A small spectrogram FSQ autoencoder, trained from scratch: decoder norm groupnorm.
Rows from block 5 of the encoder of a small spectrogram FSQ autoencoder, named by matrix and row number. Rows with one number belong to one neuron. Each number is 500 + 50 x the weight over its row's rms, rounded and kept within 0 to 999. All counts start at 0. Numbers have three digits each.
After each neuron's rows are labels from the 100 clips, of 14976, where the neuron reaches its highest value: "top examples" is what is common among them. Only what is clearly more common there than usual is listed. The data: drum patterns on synthesised drum kits. In brackets: how many of the 100, against the usual share in percent.
# fc1: MLP up (encoder.blocks.5.mlp.fc1.weight, 2048x512), inputs 256-383
# fc2: MLP down (encoder.blocks.5.mlp.fc2.weight, 512x2048, transposed), outputs 256-383

fc1.213:494599459467583456506503496599571419516432519529533447552461521467498576564444516459441469546566510578448506451450582453485547513490487520513473538491439456507509571475536580543509525575453446483522420559526510603487594532484478490439458434551450512448463471493535451415446513475507571524478559523478599513454454609458465552510458521460511493522529513473527507594562443549431494468548
fc2.213:540501471517512591569478555499572466445387574487576454460498441468485527493514573478569554532346535498501439499492546489377542532494491537517466476467588450454521491497460572476573451606464472403528555440457514523522475492582520431473625553567532496523679522437483588489465439524454495494514467480456536552514560501581545508450444470539619496489401535487534485540454446536412469518520
top examples: muffled (low-pass) (36 vs 12.1)

fc1.760:487491419477585419493502454540446501517480540499449496458497508508519596617457463490495466465553556526513556505449585529531507481510496524504548532478451478566479519617485572467474559500507484544453522540517448558462479514527460530432487502563513569523451549521510501564491555527476474595501467488500575407434384546455479533431549570490500474509501512576427510545540454601499474453501
fc2.760:532519515569515561558543474529488514590492487507540502491546495449415488460464579473498472540458487503480453553488484508320503568477511489515463543472461451536490541554473547479517514551470481471605476533479501523461526472473503506507549508490524515506610529474505514502503451521444490465518533499482550706653604550510549472488471455459579590478460485508546519485526472534448589598396
top examples: clipping (41 vs 7.9); text has "clipped" (41 vs 7.9)

fc1.117:420465420568578479440487547459586422465472486462421433584537444503435435428410577453541463538573543456555570513443468457576559446439550519464521444483453416435455572485587456571532457546556440421547514490486442550511555517514422537526418536503499472425437413514571513515489479472569465564413491571560577541548416521431421434534447552585483447535427587460429542463462505496512510546473
fc2.117:536486469467568477508481596515398454528523505468523577469512530479451480509575508458525440427420549464436538563543548525491505492579468469470445531564429588536516441532455411477572472549481570512481562521513498516507455579555480469508493423511505497498801535552480461529452466525434455527490472565567498418425490551459512470452471508514474451426486457474384470482468501468544447534480
top examples: rimshot (56 vs 24.8); bossa nova (27 vs 8.3)

fc1.741:555489422474578496583523487458563417473431524530484505601413379496548483552429484556558455539490531496432521441540486639488495514549377512572452477465577508514480430523507468504442490571470428535561489551632485497543432414450526409516481496601503492501509519434576568472537586556540525527511519582481431472523505600509555537504577458487590533492497550460550531525487483487466467519542
fc2.741:421482524570521545494481453557472492485515506523527464498503544536466453428529498530530564526478455573595441477455529491456476528436482511446522545483553489438508509403533590589501531479497478439357488430465469424475548510477501533493539435524563450565775516529483514528515479476500439523501488514451499547563486435554527427452464518486449391485462560484429539535520421613430554540528
top examples: rimshot (85 vs 24.8)

fc1.725:533506502502524562438473509443478544549510589447477422554425555453459510509511541551431441539534420559496497477553496498434571442422519569500459596426456496537557472571431562488558399433480475486551534547466468418483425485486430499491525567560491585503446502483430460443439455549566425499426456568531555477484556567497561534495481423581509466477483560558507462445504564550558422411557
fc2.725:519474556432491483485540437521423618526484490461509483492548612496415398405556547506453583482519519448471518516477514461365499619473584463439479537432456519536577461490496464571585465461524552510500522483530535463403544515540493579469508545542455439520523563571510540524475409523442371475507508526476492581540627512486511396500515449522489531510552600517475502473482490491468531547473
top examples: white noise (34 vs 7.4)

fc1.314:424463453464573457428444576465543479570514582517477537561517473561488436455465573516428472518574457530479511487543519491514516559489541474448441468521546490522451442443528586427473486464558448517549547554578575498512509540474411462506577563487432432531442521534479515519553496505467574508436500585494596529471487471531442444550481467495468558580536588408552427564422449548499431428517
fc2.314:557495476545498535583470532495425472501405443498576473477497389537523579517484497508489432601501490529476469534515462493532542462512509516586476447522481469517473525532448606467500493526473549503503504522471499531453510493407540479500584544481578506445691441441554500480538455576514579527584487421425584565562515581525476459511521514410416479429520395474460532526535466480495461475514
top examples: rimshot (92 vs 24.8)

fc1.730:554433441490510436480430486488564554528391490596595521504478440459560525560555465451443528460564578564526431538447566529515506440562454445452490582466504496596505525505468534501499384486587518453461512452561536493457528485562573480480471627490422549470498510407568538527534533488516519560427481430483469479534406447555572550403458508498565436485415495510568512605568517537475504425476
fc2.730:563494485475502512557436537474462454414410615530515453467470431529519502484475557503514457432440540497471552532538513475436555476552590445491396440537529518510568475532474514462560545565545494505534521496524474499540404431521501423559559512539547471475500436463528539427546451580531397523457446445512544560524530573479438417488476506517608439482579450466451509556525462442556460496521
top examples: quiet level (62 vs 28.9)

fc1.539:513496501524495508574450535544650537512434548485488578517503495490547578577444527502574519464413500493525443513489493517457438496504402560484510496607521474476481461478445502497427427456479523488543539526473510515481525500530427454452365596513533514543418525499545469504470480486548540514502431568477477493515425540484554560527559540516518644535399512577612493468468541452521494493519
fc2.539:497467482486493504489469492475315499487479477544492468514540457490504467433495479497474496521524545493491515517504517457479502492542514383551471485446478595530514558448457534487564563501518527571455492469466484482462558487389512492517526420443467438524840462474497530505565491496476451521493508436501601499510511541509459388438511537426454374476564496460415489506491431445492520617543
top examples: reverberation (65 vs 35.2); text has "room" (65 vs 35.2); text has "reverberant" (65 vs 35.2)

fc1.738:504597584525508466426524601574483421499458483505489518526418464560551538583525450586482536467555439570533548522455500484462466493565575600427483584529575547414483466565508576446428532560455529495497414453418569504431576509432471415498482448441439418456395452445478457504435461430462443559470516518499485455547512444442446496537554418480540429592418419496578556495496568459506584516459
fc2.738:485473563507430476471543441530402425502528532523497517515478464541511568449488460515349473568525405477522550498491429481613526417432407516521544515585458491569492601510423537496519520451496566431567531460499506431396649615359515457521483503381561564502515473507540478523553496363503614411591556386469485484539491526524484509555479457392497495458443503493553523464530545560540515428453
top examples: ride cymbal (61 vs 18.3); cowbell (32 vs 13.8)

fc1.277:465545545508464481472368494613542442573482592544476580578571457550462610570381504424582596490483563501548523451527433534585486474556425533555504498544464466522444529523518485481471499487483415486510529536509401482424515480550445474488572406520519506508500429433602518490449522463531504488541452510577525488510434537525431504440532537489526521450509545503587484450555416576456479594443
fc2.277:491510470440507523517423484502448534446395552486522410490465520523467459472548545473513561531403528500491442448468552500416509495460564509494470442377522503471513487479497595538573557542494459590455541506519522525514494458575501513468621481590526493497722513519532594477513471610489393542472464478459589506489552549564525409463468483557542415484584530411402457630492372584439536549543
top examples: mains hum (78 vs 7.4)

fc1.8:569613576437551579508537486537500536480544576465511505519521544509529521520534491546564526530536564560488412521516472542452551441480582602464475538438501550438437435512498518522427572552466525553436527433570498539476543415472573566591524526518479469412487501542556441478503463558483563471443430527470587412419486484508517494439427494584515540582445479464476482466562448492442471525531
fc2.8:510446524505438541487452548495463382377536537536447427508456356538555511515441437555509436458472562560552540445554437511539526427468527461494471426551588486481527475452479559485481589520515543575524550472489501501552449396459568434587575452550548484498443413486596546422569527528549452495404492368472501386448500508554428490566450509513545414463559501461486542484520455460531488422584
top examples: quiet level (65 vs 28.9); rumble (38 vs 7.3); pink noise (31 vs 7.5)

fc1.752:466493456438557460504497503461419497520423555458540538485554482438520526497421540525590562536587566438510560434550516423566564424506558426519502494582487442490483545463497481494529570508535469514464503492466536528449483477522471452537524558545452546569396554473512527532405448551547525550499594557474465537495460507495471464591562549589595551526561507570518567532535432466464536455505
fc2.752:496506548601485567512546505545559474518477525464529511444536470535461549389503531533517533604540491563559414484489469495468519541435457580496555545487614455447564567456451567541453499487489530396521516478429492438452552525414513498482545433405539501506708505462497496471509443457454498485611535466469533597594474523583578524510453478452527476476413508480586520528506473608403525481461
top examples: white noise (28 vs 7.4)

fc1.547:544612499550449501592508444493563556445450678545494470471475533490497474409533529532514604382491477498476437472499546480535516534406423524494503508471582547501661532588510466561532493464501422490491527532560495515567589493547473463420466525506434510574464515492560482526489462462430514537471513527459552493487472496528582556554462480547654489491425470499588487541516485504469469434516
fc2.547:540540444455546482504481511431429513493605423530503438493543587537545553537510523408532483474550545491455493460483548511604534410520494445548469476521361485530348510511521502495505569505571470443458495535477485550424486503470507435460504554448502537544522489556475511524484469512563589522470521498492522400381570545511492540478560524436460429584488382434524448525465465475521488566517
top examples: clipping (52 vs 7.9); text has "clipped" (52 vs 7.9); pink noise (34 vs 7.5); mains hum (27 vs 7.4)

fc1.382:571563495440524465444507451552446543501485564558493473467433454564598526539454530503429525484526493525540627454459440558482555535476531564488487561458572560580455485487456519583596443589459534461504456505498441614486523450513559554534430511459540585422400480511454526498480496501526444502477513550526594405546466479455516467480501581533625516501562558509437460509505534440504520528573
fc2.382:506443504507543453491600508475454338530515512521529636486467463560510594520492479555433419434456533437400602553512499497499582465516455509580416457575492515540495506594494502465565504528555512460557498582548458483592475484470508418621433513516460527462444400516464461487532570499502485529480582445551485475519496514409441484592523528447469481499451419535433475499547629439599528438507
top examples: white noise (54 vs 7.4); muffled (low-pass) (35 vs 12.1)

fc1.312:515548567479497483575557518429438547447436510534458572520518437560575564460521601517554514434518502575581489558582492478546498573472443487548584479521524559565561456598493422449410499432496563477498506582458509544477498516497475549457423437459455559494483560452399600507447463513533592545478558505541438529416499507587451598428482446413482475559518457567614438419452471449518486480476
fc2.312:473412503490542519486529503498435425488472545515475461513501442528494505514469492534484446507520504582525591552503457565503501440525568485540488491504552518448519570475537603468393558433513536534491425543503515539562512404536533452566517514582535493419599479478543471534544546489571442569456548457525567501507540536477428452527487599479513391439570484512424549524543465522546557458511
top examples: quiet level (58 vs 28.9); cowbell (47 vs 13.8)

fc1.375:514524552466472412461467498547534507549487464435519599521533566457526474583537548559504567423509566496481470450436434459502532567581521432554499551576523532537554517468471585524426551446499558500425511540530568441535504572446549531456432454460525562461474535421589497528525591463542460463473501556446466488487506516451398519508562581559533536474517468464431583481558491515473481524521
fc2.375:514529485540420533496460498469489510531462450519503437454522575514514493414581507432508548635496483507517472478445505487504484491396514489472493486445472491471460523440443561508544518517515549424463486459478542444366535558488525555403642494454502526495811514565474512459525421470495487466575475468439509525548570518599565505499466494443437477524458498410480473499486434578435554521479
top examples: cowbell (73 vs 13.8); mains hum (36 vs 7.4)

fc1.685:551424465504562483515540538489558547441467465552527528500481443477493553588490446541480407440454586446462506461512541466521576450584558457478521530539487456595542442481556425477545496446620589487536430514490553561499450435550534486539415553524489494505445494408479519525589570500565506526467542472602551448458560567519477489487423487450498571569497430504490573488536516512564402486635
fc2.685:468528487511472506487593473508475515543502447495545478443578585470471435431525602476523588556459489487479494514460550500446471573454515519487498541465503491506521539531437507558609544561477504449549468518508546450430586551529496511487562452466492452472926530558463532513476438459455462522524516519510518493493570505543566470450486513440484508419478560469492467621453412556448586590459
top examples: cowbell (61 vs 13.8); rimshot (59 vs 24.8)

fc1.614:591483476496529544442564573496539526462498469446560472457521560576541576471564528448489563533468430462418482448539535523568508412527579433543546455531541543546514433583426461442525454495437525543460536508510423438424500521566428422433537440438491457443424545436435491476488415543560573473477441457499455389485576533466569493567468567527549538520518519468573557477467455519468457495586
fc2.614:544440541577528484512549507504540513513450541480552549468482456498463513440488489568528474554464487512528452520540479515375511564549485514490506518547535496514608527540453565471564467518515567385613458501501424474494521573465495465482577509497539527499636451474478481479539485478471373461504504463497512629594531509524513504478516473526545563468433512524513542407480504485481541531460
top examples: muffled (low-pass) (36 vs 12.1)

fc1.481:477460534419431519428435460539488573456452489487569530532576409488575473537513478493557450503532507548541509424536501531606411397507432503506524490564450492530412425453421462562468533561431492547447521494539511533529434508526527458422531446476440508462468527460466495508529540519549483577484526427531549454529491524523394524541516508561407460438475612555470553473580428426519447531565
fc2.481:575571506559413499577447509472515531512426484449552486425471500495475528413553544428502545534447500442483453486465533438424528585456445596465440521449509527488533486544432484503600490542491510441500567487513492438422541517529463482432518562472541558466509528454502542373452372534496469446559496472414571620565499501537573536491536379480528613528461520434539452483457502579445523542473
top examples: quiet level (62 vs 28.9)

fc1.266:494570549497540458516557478506481567481489508480426467546495556568502459472436430557572515415567509599604437458438514447476556544567468533544505554541517502462547475475531499548513532420479520369482476546478529531549544455537520453502438467465502479546485504441505464478536601486487490482506579472488470449429523551481446567480402538623602486499530458527549511611510463561493427480497
fc2.266:569457451554573464558464539473527500560605467509527494485522528500497606566489511442525389519449510491404508532502486491520516475602423490599455449605417457515453537567473523378536472584530484468586512579511420600463435572578431435502495600577506544455581521472508431540525456551538527546501522512467545492484468599497516486485533561471476569487424413492459479504432506447550493556455
top examples: mains hum (42 vs 7.4); low tom (35 vs 13.6)

fc1.495:503500579407579406551507517531470563469567531493472465456457584475564496429446523569446514522551507452426530452564532487468561535556476421512469476453540592523446562516565426454482525595534481455555534469481526479469551455486433593423447483528492560416437532427449536451502437466541559540539586566546535482482526590546577549549506421574567492492524505469543558550509535464548479567420
fc2.495:501508489553448615476441530528529453414519501539465462450522470550559484476509498555541542569476534551511405440481522552518508399423503479521516419481616455439463536442465564536401554589495482524549529465412577512591523471418540529499589485414563469508542493488499576432492528487521553479516467490448508478511497519597541515495520545432513363430498528482508470608538406535444493447556
top examples: crash cymbal (41 vs 20.1)

fc1.214:422484457558508517432517490500457476539459530446546542585472530468571494449453425518556472569468535510468442535557491571512608481521531461472466493567553437542459546504581598506532509470405552547574479458551524464554479556547438421578539558538557418521437470527578520551561463550433542569462589560453451477461506445520419564476482491490434477568491525549545480448564483503481581565414
fc2.214:473497518480487432498590505512394475590498446491480568503502567490468532470585478488433456470545465470500591562507476514527550494522494491517491551533444553569524562543448455478470442444478565449499506534508459468449538580405492502541441477419507522476843488583495447547494496446463524469548571483501460520535500531430514505553504473416381524491482478502480462458514576504556521477435
top examples: ride cymbal (91 vs 18.3)

fc1.202:441584486533447471466412532469467383470540501535394573583436455443548493419497425572458592496567505457537530479517486597522550520425436581505494460525544516541499457441496464508414491521509560471526506492472493504508538506379568523587499486562542500497463459441519445490488516477555490481512440454548537473542410489514430555533516524481474457456506506431536531513561428451502542422507
fc2.202:484488497489538528470422478508457499461565505529552519497475533485469435440503525498532553538456474520470401467482497459445426559540452517527402480498486525495559504526535535515655621539499492484507519452558561489478535555549484526525567592519518500442875525534443524499478469429509400476487518544499547483494450497553484443424524510444482497457498527434426491467502365540435538615490
top examples: mains hum (29 vs 7.4)

fc1.684:499511558471515573531576400492574518588552578425556439536534459588486452548456582529543470535465435574529436496575437535432513556541513571515527461501461531472514443590471447459495530555535445544529555466500522579572446479464461514488534527561538509415523543535562424477479498488423539578495529525446434553481476453549455526545563461521592524424534499474493433485446444526528477437578
fc2.684:521449578594509460498592523505394460605587530486486567515476523520457567483554423473441380495558480441496562563469451503567551553529411503503493565549410576562526485600495442456467444442493542363480449555550424508485521572431482463465409458472498527473688473532433394557479499406499535491545573484509432518522487543466516496561502494491440556521421403516497477399475572484546510472414
top examples: cowbell (35 vs 13.8)

fc1.203:460435563520497466569542426483577411498444461428442553573491433469521448485406595516503564583495496581447439463558516502441394584559426466445498491482522507422492490470447596528566542554493426459440491596442537608517536461529427503494479446557512465474518417508450425443571494468586521493461492473531448526470394590463529460556524561506571464495546583464508458450544489446454489529442
fc2.203:427498562507468534430551418549391509565502559497459486492501569500430416385574492520381536583558481488585582560460444510475524540395623469427546531401515578533585478501550542537494530440483528496489469492515509422461604458407517571488553432466462478511750547612526492564498466484478425462495512469502467560575615468499485446518511481495438499497572548492504511447575481541484600490479
top examples: snare (90 vs 50.2)

fc1.610:412462633445543496581562494562467537524571631453545568486476479500439520563520619515585491488394520541514506519548476503527460485444417544508502572457495576482628458588526540577486465512425555521467531530483560504553536486522508422437444438589453440564499472479473488540421511527427479519441555513565561432543471512503491457493472557502623514499532515460565465453525486446495506439497
fc2.610:504532434394464492437379535465498424448637454579430453500488523482557449469518474465529515452442565493491511443557497513555465406466564454498471388496482523462403529510484496458506595660533492508593526462504590542553462410444510491553557547547517494505564483578577547411486525538540510439369453502517529442442598495480472530542508491496491397518572532399427473560544437485513478479516
top examples: clipping (25 vs 7.9); text has "clipped" (25 vs 7.9)

fc1.670:529508500427514546543549480636467518533399555445524571510609488527457466453436587473542561546502574492475486464540557617533498528581574461428541518498531519493541489439571524482520472421510519526551461573551483576452533468658512433503502394580465461494498492470519457568506503538497475587480527535586555442450473600436516485498571570545559613454478642524469565595517503420473500473574
fc2.670:481495482521531471518480518451523474538512468549490485483435571493544507580548500472491463550466458523439494497426552455495482498558481479551429532527425481504507535538501516470467523573475537508490572482456492554502382537510417472432496654485531629469895580490445440546528467467589491434518509562535453469447440501537500553483571500461490516516509459456442459398482499545507532552487
top examples: mains hum (40 vs 7.4)

fc1.609:505573505513503499595556482558467464469519543543526566538444507512504464511523628469486565474561487477430447495518549506486588510508476524537470475512560525465594539476551471481546484434530427411460544526555547502588483493631462416441432448445472476626494517420443527482462501428470450437550462578512513482557547578481547482501543460516583619610458568533496427435479481435535454555499
fc2.609:413492498564493553440563470487518402534602398492444507428490558475465528462544511521394504478507484545516637508509473514522489438492538520532501482500514495472461532511482577481484560523503528436448472492489566471530529517494558553555519575453522534461639559573525541526496541441476543440495473565473526248395477486506462621561456535393366507527514501549538524551612526553490601411502
top examples: crash cymbal (44 vs 20.1)

fc1.591:436506471538535573596529483507544455421512543503472463477518534533526505580480474517525516421453569506579538479438522556517575574436464583577546578424402449475438531436541559541539459446558506462439531485520465535446549458522530512456557569580541444501440506491588563584487588460578571472566456440566423372459530509561538521425415498459538475559442567522494562453514561428427477449593
fc2.591:597513495505468426531516480494473557597429562432535547480525548501455495464565524469516518516513471406458486542508512468419537603539466545467451568487496545535608460533499402489602470442517502441506474497556472473471507613582445474438470524503497502470627502522447464451445440476497370487525527533500555614565497487484580476482504431552504570504461499483449463497458554524519571554395
top examples: snare (79 vs 50.2)

fc1.61:433485557551523516559505430468496630481442401550471507504436472435554529581487592566473584501576536526547440456501573453469499543538495534507487571399416512554447540543560481525544499441501511479474504533554528448546524465489469537443588545383524534507420503533465552504464499473558561449524566522503476476501482497494546604421565528490490571571521490536494510509384525537434587500548
fc2.61:554502394505537489504415581457448433463469470484557559516455453550528632552501431440585401471499510526510493468555475520555532399576443488474516440584473471514408487449496543482489526533560527532449529479587472516417506503452499385511506456598526521514670424445529482462540513532529521550519432464546531445423412494491480493496511465514449386451438418429517493581524484453516473516498
top examples: muffled (low-pass) (30 vs 12.1)

fc1.484:438577559543552521514531485533512486541534491585478496550577482580514518588415509434437473518562557531548551417467522458521511424462496589540515444529510442538527470445460452524509451549409416447603417531583448442473442575496560586435544500435521477463498467436485452583556472480552431476574477601491432551545490471483507596459509509561493555526549578439467429525545442552565455443411
fc2.484:516529515566436614475489445477434434498456495528477459447457479471516460415540511461382563583505490479527511480431473483548593464359576538472489502421500511536462526513468577518480491526498490499473525416471539459431588439374568565453573512424579526515435510542544573452507478523490533478521547427411501502557549500598522453579478473428515416510559530462530470512599433599442521457554
top examples: muffled (low-pass) (35 vs 12.1); four on the floor (33 vs 8.4)

fc1.554:474549594578501419594564517435516388582430472555445437480422421453410463436465579581517525537429550508490533525561558501488528507504409467556493540448564559527488545454487511558503491473450438534485537592543406537554484438604419486495494552554499558480470426421434489487565524486537553558484442405510577506492495582509409500562488583488608530596467563478504568474463434473543513431544
fc2.554:458464509511544570479572447489557321563601499511506528483457468516524579477497516518404520500464512514483664462513459555578545559405499549482555477462553437499475517524485570465519526518497478374451440561506555473512549468479523547574430501521486556497441497537538465530478549467503594522510501501425500394476549457478518570558459511460517517459391516544577534527596565552450560359454
top examples: crash cymbal (48 vs 20.1); thin (high-pass) (43 vs 12.3)

fc1.329:467487587421510511458618593577516530446452539482444434451599483494514515440548605540491435536478441460540465500475478357534562427466507479506481534548602503507506585545429552428385479514545485483557564485481468504472478567548522385435495502591448475457452536431525528514593484412524462448456589499538594563557496465522504567453521534501464449560418501561618505456460548532439492539484
fc2.329:521500550641485495502563481487457271583464474513479545429481496502543550476559481518367481622501531512578604570461437504554586456396536542478528527418544524485502530498516530482448386532530564359459441500474459501541543489381547458485494493407518542476722502541497469483498534417497548467582527405502461491573597541517505527591450454410441476492479458497514487417537572551501523372430
top examples: snare (91 vs 50.2); quiet level (63 vs 28.9); thin (high-pass) (30 vs 12.3)

fc1.577:538572555513583545507581465453547452468513436542440567529469435439442519425433536587465499532546494478439528522430483476454480583421584573478551445575498530445409515493481477561433578549521531558434537486478426511454544488491565554469554413422568586547457571472430490517572440504448449440546475440516418543437539447478509558433467490479445436539476445469569574541545415502496451546479
fc2.577:552408459461553461519529578492459439482423517525479503568495445509530565610475433536553387439511529484417531512558457578498500458621443433583479446596458510533508483527469447435521474505494583521574459562559488614527423504538475421526446478553504546443619457433483456531539549504558521544470481485554530545530514553432439546528522540522485511454460459535386499505467559379610425454471
top examples: ride cymbal (58 vs 18.3); cowbell (44 vs 13.8)

fc1.720:561508562564459445497548541571532443457489479560418480500552461486514586466529416560507550483509431508556556449527481492578538454473511598424598458529522438473501535502496570581464434483476503459570505571512411518498506427390483578455469440587496561520451520567542546537560574508555509485566530525443509481525367509492447588536576523554475538518430457500566509500435495529498563411425
fc2.720:503517491587560556486455473497438424485603456544537516472440478536497526485511502495490485567498471499464448503465452484487542545502459563574409496501454542515517493560560557496621601529519490452432508492529468496472515509525467492533547571489565523450776497532422501500491483411519472483542543450479513473523470564579470471445456481415429471464479417432490463442478366553453538563493
top examples: rimshot (61 vs 24.8)

fc1.129:463464573460426533531568562553394506495458511576490542467538447548517529475525504470481477476503560446537466413502442585527487438436435545562443606556379512466551569547456552535507463490558537474431431522571509534534460582452549489541524519565531555463457444499521529514445550521506567505547440549546470384477467463592521560548554499455524517528539408429545474414410564554576516507477
fc2.129:398403505521515592463535502509521534427498498537470410490500503513479436443485506543539535510437503557518492499522464537462461447572519433530485538507602493431560543403515575465501576572506510579637496443459465453521463454493508534524534497536483415453655531530471501491524493534579381457429517510497519496492529408549484436439552596472476443438546627514477591525525486460490504548527
top examples: ride cymbal (65 vs 18.3)

fc1.291:461497469463475530465446465595553496453554538477443544467452536613452466425479525525547558501499435534591487479507448627483441548448527499473585397488706510454569483494561502489470514461438534444479532510531491527559611495464517525525508516474587491487483494507546473589488539453496454433541516530492484584569526463511510528547497618555482429508512639544478476528541437490500455407539
fc2.291:546389566496508488546510474476470525522458474445553463462567500448519442440564511427461526539488609480460459532528510414483574542538536507409430542459426475522538448474439532499540513463559414549556485493471540471479441524537536507456545515506456420422710521502458500455576403545462419469495500404472535516490515507514522397415484454498420518545551512469497512450498470455517530540490
top examples: muffled (low-pass) (32 vs 12.1)

fc1.530:555445417459548582531445487587573572516579582558557424427433530457417445498567445503475489559524463496518528467449502530477455535556469473468422520509525499452425457479548558488426554579462478423564434551470557559517431521492413499529571552418480466488458412534427471502503526457465461481461562583424444460475487538499445526514543574512442446525509560495508470539428566522543561529479
fc2.530:506469488429527440523505585513483533504488541460529507491481527533517522546529505484597424336510516495520513555539483500482506512616475447453464520577489540505546438465507435459559534513524508497450465502487432475523449546582465378534455485539461491534693480523447423538481487492497444500453425523537474442399532506439457446466466451565480547513533451519493498466439535423601467520464
top examples: cowbell (36 vs 13.8)

fc1.199:525434508491498545553468577456467534487473523571461588499501510448455549424518614602548555463420561475491413438496472498465420575482538501595499510461673454458581519510513427499596512565525504544549534503441556462585454465589542454533525496577521451503452461464430540476476566449518482434429593603560522607508458501487521453488528582545570431495458609545436530439448553540399542489475
fc2.199:521570498502503420519505499491478404559429490500529544485503496485512554526544532463491468545511453467473512543495496474573560496493444466533502512522396466570544476553457549475557472471499551392443443545548427499374534595484469397379493515485497589499662446467445451506551413459477556526586519445518467447474478563451468554478503478420518585482458404441591451473431491512481462558429
top examples: rimshot (52 vs 24.8); thin (high-pass) (35 vs 12.3)

fc1.322:434435495466579451495453546490421574496440564513523434462512477468562496582572474499433465456589495460475471520459497580592475437454524526562459537458421583583535414463548523462543561497550492565640482512494477511419485496393486528515486502537509538514391531548439572579498562579553473443477533461468533476515488489535497478539511479585452461429501497483360525543470564429558558458544
fc2.322:501499515585506563543586562535582353473481456504506493424492417520544608513451479557520448488433535575528526506520427525494536464513487568539501515549586438452473589525447587446457470617503562412551497504391433552548475492464529408530491500450565520446741488408486481464551525473526540517578489444481474483512518508534480586564444457433493485441440476540584517517503521503494486426476
top examples: rimshot (74 vs 24.8)

fc1.236:448454576591545433514546432460424556493546421588462564480529553420530416527433595463487479502596509499619456485408447530545474505429487433515561559546446488577492549535428496470563455437457469515423531533502472511488470433425558440524475456504470494459445529425525445460533550524494515494513581488445460420517460582567511519545506563449442521480491468524532415433473439532515457545504
fc2.236:559492445568513505544426582466556424441432506473545501479502443501575579659464521490582426454457573502482474525530492532476539411566451510533430461568489408487469484491499512459513509577561509522545509505474485550538416488597520407516510590593533514454522506408523493445529506520562488520493426477524521430445454514511470503475498518477503472469445416514486521537485468448521458505504
top examples: muffled (low-pass) (35 vs 12.1)

fc1.442:412488693578492504522558490535483519517489501522511499512540528570585416594540525456467476530608560557513545550453489553464518477524512491475550589487458423488471495524493494538427457429560483513499539576494536488472516463526473550511400489512551464496464571487458529595546553445471598505448522474554446390379415484446430521545532518490451555549499478603535471466528530505562555460571
fc2.442:535601437540499425533530565500435403559489515507530527522511493452484572497473540448564465515411527461493479544492516514505506530554438515521476483519444504536496536549410522441553506541509519423545459585565433522442524611467481394506502479501519489502793469441497480447523459485446493530571491460495561565574493552515551497458474504483552524469428478439564481580412426499520493589388
top examples: rimshot (51 vs 24.8); cowbell (40 vs 13.8); ride cymbal (39 vs 18.3); text has "noise" (33 vs 15)

fc1.586:453536475471586471465447512540551551548414448563540510579453491475505536521477512548530423461527561458547527529580549524506467519499437462588508444542504515462537456549578559467545426457485486531572451533578555596527408446513440501469506468522592521477442540513472500584497523539548533553468458486566441523462445556461434433504535507471458468496497410554439510451481530465496440504542
fc2.586:486494527610461540519633503535494375536533449503476486420458474548559542477496518519436468547423527538483574493464457537536568492427493551506482563513513468526440588533431521491482421581547547412511464506441461507476502496413552483496432485428521499540866471494463493490525515431505551491608543432425472475495531492548512508620417442418477476463435463558561474494519624543504545324516
top examples: cowbell (68 vs 13.8); rimshot (54 vs 24.8)

fc1.383:427483543525520562560438411527483438558462510448460495559542442467476496488427522533540529574470566492500458551527499564549506546512522551568510512447429540594557511601561525453586540498475405476552514538573492577576409406573542458540507510458425585449397475525548534483533508425477514494448456478466505473501572597434461461558482469514518521534461543438523484453486553514489476531553
fc2.383:586540518435462414533499482506403523590374609474522526514520498462466527423533544465468463507507496423429485495513508477492567572471494553505456501463463545587613522597435466448545448489506502443565477559588464467472527546491446453448507469482491543441382467490521470440486432540479420511549528472487590660611512557466554480513547428485608550505496497456494428526463552508507538502412
top examples: muffled (low-pass) (33 vs 12.1)

fc1.706:493476446533556480499426462547538510530473495570528510429551464508460514495477484459552422597546529530542463516493580480534436500487463541443505413440491499440513510572447582569453605458525435550452558494586457446479465524453476556434570457509569475555498566463468555459517506440470542461537490474519511513458418494583527477420435528519492546452483469540515452424499446601483567573488
fc2.706:535464597497404445526595497498552543499497469484487476486532515538508479533515458512439466406484559466519571525504517528514577506500542441495486570502495506540493516506483394528457384476576566507554502453528489496544465475462551543502405535492459508530431512514477540485561476539457508488472547465439409524503560454434456516644547465500447539470519472627486503433489700427548391352517
top examples: cowbell (38 vs 13.8); high tom (32 vs 14.1)

fc1.692:439567525478517484473579508500496407597477427586529542515546470463412546508444431532561482541485556592506474520489427520530511459524559606484516528499518492505555484505527477456471538403568402467397478505461496580574396454542468565439485453470495534520514471463440465508548533513413500513493558547571563491510485524547526552528453477499517488540463509458576527482448546490552591499551
fc2.692:469484496523534557439417437501444495424610515546433465477405572551519447510545444468485466565421418533483437451461481506519437458429484520538448484484482460495467462540494569546515639539478483482478583503529565539501490525471514560469624532547566492433719541566488528462484504448538466518465512520482490448471495492594552476454437546510489382444500468408405512451534324589443603599556
top examples: reverberation (67 vs 35.2); text has "room" (67 vs 35.2); text has "reverberant" (67 vs 35.2); mains hum (26 vs 7.4)